From a checkpoint of a small image embedding model.
Model: 1.08M parameters, 48-pixel images, arch efficientnet, norm batchnorm, activation hardswish, widths [32, 64, 128].
Training: soap at rate 0.0037, batches of 192, held-out accuracy 100%.
Data: trained on rendered dice on a table, 6.5 epochs.
Rows from block 11 of a small image embedding model, named by matrix and row number. Rows with one number belong to one channel. Each number is 128 + 32 x the weight over its row's rms, rounded and kept within 0 to 255. All counts start at 0. Numbers have three digits each.
After each channel's rows are labels from the 100 images, of 14976, where the channel reaches its highest value: "lies over" is the class under the peak. Only what is clearly more common there than usual is listed. The data: rendered dice on a table.
# convs0: expand pointwise conv (model.blocks.11.convs.0.weight, 256x64x1x1), inputs 22-43
# convs2: project pointwise conv (model.blocks.11.convs.2.weight, 128x256x1x1, transposed), outputs 22-43

convs0.149:103092076112132196096166114150188145082118154150086157138153137109
convs2.149:125152131145112093127112126142094121124145160157121184123083117188
lies over: die with six on top; die with five on top

convs0.93:113139138129071140103137122141099108095105130108088175164164171154
convs2.93:189091089103185139188154117122120177174076116163132160155103125076
lies over: die with four on top

convs0.228:105113137155102086130152120172085178146159059115152139184081142103
convs2.228:187160141074071132135110160153155155156145094141150170152145185122
lies over: die with two on top

convs0.191:080139158105075072099115080142152121180109152163096145176155142170
convs2.191:126215114083160127116190091158144132127130156168145145068152155087
lies over: die with five on top

convs0.15:115188124124172188117097183083118163112113138155133118093132086135
convs2.15:083132168125194131175132131157087106123107131133102074095110094123
lies over: die with two on top; die with three on top

convs0.177:090148141151102079157134073126108125110165070129137164168075133103
convs2.177:223105160130129188158105145181103160096135102124114159141087182124
lies over: die with four on top

convs0.143:114091133139158078154171073170177131118200097103127117156101144106
convs2.143:120087142140111113144159125168125127115178160141058128131080128206
lies over: die with four on top

convs0.186:123152150087108156101096171158091134092131143071132128122138106138
convs2.186:110123157071128111138167125107154113134166146128096112124147136086
lies over: die with four on top

convs0.163:128181090122099139131150161143092131134099131171114121115141152178
convs2.163:123115108112104132090135209041131126078213198060132166142109040170
lies over: die with one on top

convs0.142:142174164133122109103134133087139124131075098158139088125201085165
convs2.142:173124141182116127104111081166160125105094084121096095150151118161
lies over: die with two on top

convs0.65:101125112144122108100079125150127124142107151218158142111200172130
convs2.65:119171154068133121076133120130146119123115134126138172040124079089
lies over: die with five on top

convs0.132:167128060108143090113140126131122099160151087100135105091103154136
convs2.132:130129120145111171086111168102099141062156182144101163175145063098
lies over: die with one on top

convs0.35:136162160122095087142144137140095125129116084105159101159077168150
convs2.35:150167149084083067129133109168121153200081042173134152121159193087
lies over: die with three on top; die with six on top

convs0.241:121072068099098103090152136168211133157121146163122117122179108091
convs2.241:077161099150155157116117182145115127111076133103173112062154135082
lies over: die with six on top; die with five on top

convs0.67:094136093108127173133136143128092129074121133115135162096116195132
convs2.67:146080102139138130140096135129119130128161144097132147171110141145
lies over: die with four on top

convs0.36:117122176159130092142164090166150166106156049124113122117068172125
convs2.36:125071134143113120156172145145053166117136152107154115127108119157
lies over: die with three on top

convs0.115:161129138096140119100085129111154105213161140154180055201144113123
convs2.115:136154037122086120120131128126085243161112125150137172157121119123
lies over: die with one on top

convs0.101:110155142142041162116055135095128162157085161084106093159093151179
convs2.101:101102140105138154157111117076188112175141145107161099148104153139
lies over: die with three on top

convs0.111:109135174165062146126084150112190162191125173087086086152163126184
convs2.111:130125186124165145138083168113173075154118130105150154139111149125
lies over: die with three on top

convs0.14:102189174129100104094141077138099170112118151153062145096093099106
convs2.14:082110165087155120095164153150122105134109150106112101077089123143
lies over: die with two on top

convs0.146:090132106092102114120110117157119171166151124168060136088079077089
convs2.146:108175145121046109110162105152095143166128063139092117095128165127
lies over: die with two on top

convs0.185:086159080140126187107117108115102124110148146179117121134133088140
convs2.185:115094139115163087093148113155113142125130161106118134095078135158
lies over: die with four on top; die with two on top

convs0.198:090155100088078162103156148142121127144092144144138112136078149187
convs2.198:140107099117082142105128197032138120101205175072111172145110076165
lies over: die with one on top

convs0.39:122085169084120110104104065093179143135135119151130141177123153147
convs2.39:125183131096114085136180125189102130135137140202165136094120098118
lies over: die with five on top

convs0.17:095096078112127094121090087135159127214146121122128127183131134157
convs2.17:187239148095134138108158111100130109151132113138118113061172130118
lies over: die with five on top

convs0.242:066103093131126168109159070119165153113098116176058179125134136117
convs2.242:133152123137118122127117139134105141137113144174152206094119116148
lies over: die with five on top

convs0.74:139119109114097118083155168170174143124062187102126107093145102169
convs2.74:103089175163136152086137117113107116131102100141141113107119075129
lies over: die with one on top

convs0.59:093130159125108088122127136128108180181124120149041130088100133151
convs2.59:057141169091047130103166125171105164157117085127087106078141144129
lies over: die with two on top

convs0.9:101152143103085091102104148099160159131082152112090143191138152215
convs2.9:130179145102146134129122103098194097157168123121169104129168183107
lies over: die with three on top

convs0.3:086127117170112121090134199076181105147169122109115134058159121115
convs2.3:122119090123135101107133118102142152127165163099107117161124104094
lies over: die with two on top

convs0.16:145115165162135139101101150084177158116127141094113156120123139164
convs2.16:172132105115190117210109125135175145171126152125159179138111141117
lies over: die with three on top

convs0.69:076147116149115148099175152115111117122087177159111126122131145135
convs2.69:165107071143124166164183155194179186128103124161189131160160199087
lies over: die with three on top; die with four on top

convs0.130:097157135103102130094123091160085158134106081114138134172060129135
convs2.130:162125175065111125152127139164130170189122125194153138115108157101
lies over: die with two on top

convs0.201:148125213133140095121118108179164190101142058130106140186084168132
convs2.201:180134150106074149118137188177096191124151127149177198143093120135
lies over: die with one on top

convs0.82:110150094127130192146125135136054135116129134183064153100121131143
convs2.82:165106120125176110148097138121082133079147126128096160184131141100
lies over: die with one on top

convs0.170:152154126112119099163130113130083110105098111099150102166080163128
convs2.170:148155139090085068124145103177099118205061070174136146110155178093
lies over: die with two on top; die with three on top

convs0.63:123121166140111116148140092136091153148148068119153122180105130090
convs2.63:179164121106071148127120148155165145155142064136147171145145157124
lies over: die with one on top; die with six on top

convs0.197:105150151128111196106076164083144158128128177065131091103161166166
convs2.197:098112118124133141158122120112125140144135144120159094128077132138
lies over: die with three on top

convs0.2:153095184140082093098094165088125165195114165171070122111132150120
convs2.2:147173151127159143115141112110149062184116156100132152074137099157
lies over: die with three on top

convs0.1:139135135132113101113130120147083127130076077110142109155087192130
convs2.1:191165182082088089150137110169129158172095063174133136143165191081
lies over: die with three on top

convs0.18:148124088112161154072098149118117140098061145167126148083135074182
convs2.18:134110098060091115150141124156145164137148071147124146082126148161
lies over: die with one on top

convs0.8:090100117104131156075146134173105128113135137126128103115181111122
convs2.8:149132085080126191145095155056119115169139101092105157129108157116
lies over: die with one on top

convs0.239:128167158098099159120139167103041073115121110093078150154130151122
convs2.239:141110120138129097114108106127172157137081117128138128179111196144
lies over: die with four on top

convs0.169:136090187167097099162104093127142149157135136102118137156103134100
convs2.169:165121095112106157160132154163154211136148136109142128120148209102
lies over: die with six on top

convs0.66:108096128166121105134151141159119125160143052107137117183082168079
convs2.66:160149138093055127113133155150164150150152096131165158145168150128
lies over: die with three on top; die with one on top

convs0.19:080099065127148170114146077129164176165090098154079176120121157139
convs2.19:157146132112131133134133149120098145157087141172167204080119116112
lies over: die with five on top

convs0.110:119166171166069080109058118087109144143103108104126097122068083147
convs2.110:135133103111165105114127170160105164114101180148166168108142071085
lies over: die with one on top

convs0.236:118184100133111097133156127154122162173152046153078133099118114087
convs2.236:098128135117097081136169093192108158142124077095088113100117121161
lies over: die with two on top

convs0.227:117125141203124087131113074124121155122141084156133133134095115107
convs2.227:106076111166167143161142115160116150108149138133132082120127145119
lies over: die with three on top; die with two on top

convs0.23:107117180126044127198112089179132158137139119107174114124073128104
convs2.23:093145098116167139190162097126094124142122154123124172100107190154
lies over: die with two on top; die with six on top

convs0.128:151109128148108078159112039147094153099144088084166151189075127115
convs2.128:133082127169161129162129143175131194091141142107131080134155148081
lies over: die with two on top; die with four on top

convs0.190:067129119069077114096143046155195165159113135152109134157155090150
convs2.190:072207086146148150137176154178120134145074147132171135059157146108
lies over: die with five on top

convs0.88:094104054104106193120174109139169136125119156156078159138146121111
convs2.88:153154127128134118136112147120105133146126163168139208092120124142
lies over: die with five on top

convs0.112:111076146080138076097120107105134120184100152170092152088132085090
convs2.112:105096140109122117170148140051137105099127158115109132147027090151
lies over: die with three on top

convs0.235:102173102117073199118111120151098128111116099122088157141162160151
convs2.235:177122103082167134175173116118120182177076118175127157147095101052
lies over: die with four on top

convs0.209:136172099137051116152120137120229119139058187127108136131144100127
convs2.209:172126160202084152091143162073077087109093126105135119129075060125
lies over: die with six on top

convs0.5:112135104074127131087119198148090114137112087140120178086067114135
convs2.5:147151154119087125108165133138142205091172152145065168173133106118
lies over: die with one on top

convs0.155:112152149187098134118077166097113164087108173099118116118115155111
convs2.155:129138183115144140181096176104160111158159108117173094155108166151
lies over: die with three on top

convs0.139:093156100078094125082153132096080134141126116158082117113085109142
convs2.139:110139169132055112079157133136124175101183174103059132167140084165
lies over: die with two on top

convs0.86:096138164141069117114087140082147136176104147137055090103091106173
convs2.86:039134174112122135142164112102137123205132109117127046094149148135
lies over: die with two on top

convs0.60:125155138126087101095113154094166161155106164112101150180141131211
convs2.60:133182137121176148151132114110203081142151130100163103129170187085
lies over: die with five on top

convs0.234:137134151105060143115106177165120186107101129126146150130134111141
convs2.234:132181177087013067151153175111130208165089079156127089131076107147
lies over: die with three on top

convs0.212:138094108081105153180089094150064100099193105112172061159129100173
convs2.212:108165081094136142138131123175166187152140093134130121170206179127
lies over: die with three on top

convs0.147:130117120170072122184144113160092099085095147117108094155122111117
convs2.147:156076120152128099091147158198123131091118090154168129158145119115
lies over: die with four on top

convs0.148:096145090109100148137132205167131107155176202110107117154165122137
convs2.148:168123119102088118189140162201172160172118091153145111155132176083
lies over: die with three on top; die with five on top

convs0.62:140097146152132058096122171148181135157120157123170062132146112114
convs2.62:145107155098100093106140075115107182121132138168067151154101087142
lies over: die with two on top

convs0.10:115172104112125171152108146156103147159099131168123104116110141178
convs2.10:147114141139136184111143156093092128095122144168128167160150103078
lies over: die with one on top

convs0.195:107149134083122093131142142126136158090109123191135159120167112167
convs2.195:143162134127055105139174079169074149138081094134086096150119175144
lies over: die with two on top

convs0.123:112124159088105132143165167184116136109101166125126150126155147209
convs2.123:094189176097139099113169121155122122131090102118156152099091142093
lies over: die with five on top; die with four on top

convs0.104:103121167175060137117091183096202153200146177089086088145137131166
convs2.104:123120183132154150139081167114177078154123121108158148139119139121
lies over: die with three on top

convs0.220:103135082099112183141138134097072131085099121135107156100112174134
convs2.220:153083096137141122149102136127125132131143136109139148174116147134
lies over: die with four on top

convs0.26:151210160111099120092165162098108153134125139222112164104138118159
convs2.26:130144132142052117075137146079125130094204175092142157172114071208
lies over: die with one on top

convs0.98:084192113128166157119094106043111188143070146111117113104157124155
convs2.98:075116129125108098149130099157120114137102174160178116094065156166
lies over: die with four on top; die with three on top

convs0.124:163116158098153116119086117146063111115162076168133083170128148102
convs2.124:126163054114152113111155155175168166149176147133146159153175179152
lies over: die with four on top; die with three on top

convs0.231:089091209096095143180142169132123132145142070113132119188089189059
convs2.231:169180144071069103112164154142134117177146090115181173148120143132
lies over: die with three on top

convs0.58:095140089132122207068140152113200169182080152125094148158162151125
convs2.58:114132159117108102158123136161098120140163159173146174133067120182
lies over: die with five on top

convs0.92:104195100094111187102119173116096125081137157134101165113116096141
convs2.92:146112142126157092111149109145113159120148152123093133156111169134
lies over: die with four on top

convs0.91:096155129113110127122154112117142135159128136160033133102091068133
convs2.91:081176151128016121116164098170108159159137057155093129119140152132
lies over: die with two on top

convs0.77:089146156118083133077133128111107150110164150159061137124111056131
convs2.77:100122188099092130080195139160112154134150155121100134125106135150
lies over: die with two on top

convs0.30:130126116160167076151141038156112150128159088100143112131084107100
convs2.30:145073147138168155154146113187112147084145143159059121137080140156
lies over: die with four on top; die with six on top

convs0.126:116088170132114153085130171064166147142123155130075051102143121100
convs2.126:116109154208136164133119193118133110173101105087162158116098113133
lies over: die with six on top

convs0.61:131149174183117071117145072133090124107144090133150124146093097096
convs2.61:127076116170175144163127100166133142098147122093117091106134183107
lies over: die with four on top; die with two on top

convs0.180:126156160158088145110087144084144152166116171124060103109104087162
convs2.180:034123173107140136158161115099124123201125126118132041072141132131
lies over: die with two on top; die with three on top

convs0.160:146168157192099062153167151146099149114119093072149132130102114100
convs2.160:134092130192167163195125122148106172114133116097094060150152131125
lies over: die with four on top; die with six on top

convs0.45:118146135107062108092136105119130094140119120163148189164179146160
convs2.45:161163109086162089154201102157128161150118144188116195121122109074
lies over: die with five on top

convs0.162:101175110161144144076092097095135138170151109114104153112125144162
convs2.162:110120084177123193112052206081092093104104190081149178120133059131
lies over: die with six on top

convs0.205:128109097115148128096136074130160158194104131156097162190146135186
convs2.205:094182122070137103114190092163148153141132134173152145073115146090
lies over: die with five on top

convs0.38:093131087133114131113113113117094146159139116132080224130135122159
convs2.38:103126126185116175143068218102123049127156165092142145119111084152
lies over: die with three on top; die with six on top

convs0.109:117178128104084135116174125088084177133102132176107128087095128178
convs2.109:146134179136083114071146111119110159094179162120062141170131103168
lies over: die with one on top

convs0.34:132131156126068148120052142101162168159102168095077084131140127186
convs2.34:086112149107143167174108140078181117183146131126164093143100149127
lies over: die with three on top

convs0.246:112189130116101153160137128165091133087090095123158124133111126155
convs2.246:132137138138154187091048084149111131081085115152070151105137092066
lies over: die with one on top

convs0.164:137165125091103102063138131080132138146107132132045177132093076160
convs2.164:116126181154089095048152090159103098173125126151068093105129157147
lies over: die with two on top

convs0.174:105143117145125161090094115023155162179114144151084148086157134160
convs2.174:064110120088112068148166109177127154171111174164149070087092130127
lies over: die with three on top

convs0.94:126177071118095147114152169145098118153109124165106125102124147174
convs2.94:130108111114106152086125212040124126071210195078119177156114041157
lies over: die with one on top

convs0.107:096140098095107157126132094119067120102113126150101177135132178139
convs2.107:168080081111147123163120138126120150145116123123142152159125153093
lies over: die with four on top

convs0.72:119111166157124078145142071116138122155159052100108115114090161105
convs2.72:208118142118092154146134144182138167132155107138106186140093177161
lies over: die with four on top

convs0.168:136131163156063136115059150089183172156115163076102095153129120194
convs2.168:118118168129166153147092162096179082169117132089146132138108152136
lies over: die with three on top

convs0.172:104125065106109148090141210113095091090147165118098089137186103150
convs2.172:127109116088097099180132128194198181151115133165137122149110138143
lies over: die with four on top

convs0.217:083086101096153114126144116150194143160121116150096096154132103127
convs2.217:126180164121117130085124157102105093160108112091146134061166134146
lies over: die with five on top

convs0.247:106099074102123197092165133150177132109130158150089157143156129118
convs2.247:131153133143112096131108131136092115128142165159130189120089118179
lies over: die with five on top; die with six on top

convs0.29:085156136131122167078115129078145157166111162112105033097142107108
convs2.29:099155137153135188177152175104101155171120104125142111138110114098
lies over: die with three on top; die with one on top

convs0.90:143127085090086090124137106130099111102089082108202117139144130164
convs2.90:116121137087094080105145119181131141179105125159119116104101146147
lies over: die with three on top; die with six on top

convs0.134:136109098115131113088122077148157157200122126171091170174156145180
convs2.134:093148131072117101118179099165150161143141141164153139085100133107
lies over: die with five on top

convs0.106:112201104099130122087134133123088189132131142177094119105094100145
convs2.106:115113175113101107089190136159110146117166177122064127136129122145
lies over: die with two on top

convs0.161:139095145129131106136031114144114174151162070073097113142107148109
convs2.161:111188101083134117160098084103124062143140146067100146130117180144
lies over: die with one on top; die with three on top

convs0.95:100179087095080169100124127114099117136094145153085165055143143164
convs2.95:107122063166098150183132126147137198113122145143136141188191183124
lies over: die with four on top

convs0.175:104123146149110102091122129139114130088167084093157127175101131083
convs2.175:165161139089065128109133140145177158167164094126150183147147142153
lies over: die with four on top

convs0.137:083126122114082224144143105157133133075145148120138147111172123134
convs2.137:162135078131156139149133093127074179148142139135143193139049126079
lies over: die with four on top

convs0.140:131162109133096138056097151077172161109107134171127140128150127185
convs2.140:104118083125111145142132110150172153171152104151151139190186212118
lies over: die with three on top

convs0.42:158168189167119103109175161137152114162011190102133113109120095148
convs2.42:144082185166137096102203105121110103141078126144133094082120062130
lies over: die with five on top

convs0.145:114173115128135172129127141151098140165114143161118098136106123154
convs2.145:149113146146138174120141150096094129096123133175120168158153110071
lies over: die with one on top

convs0.165:138135172144100113115134133181122166081127082065146127120048126079
convs2.165:161097137183142137186152140109105156105132104098087084144125113137
lies over: die with three on top; die with one on top

convs0.6:115076068127156196112134111149155111144079069131078113092168178096
convs2.6:127122188134098123114118134112164085145204124102096068176109100198
lies over: die with two on top; die with three on top

convs0.153:106199147089122138091141128121100175122111171164111137109086091148
convs2.153:123119188126134122080175133146104135106136154153078132148137127128
lies over: die with one on top

convs0.215:075144089108137187096166153135117152104096131147098154107137161128
convs2.215:179097091143132176165103159112059182120135141106127152184144134101
lies over: die with one on top

convs0.27:094158124111132112122150100113156157144116128154041152103105077140
convs2.27:084179144126016121117164093167107166168131053158094126123143154132
lies over: die with two on top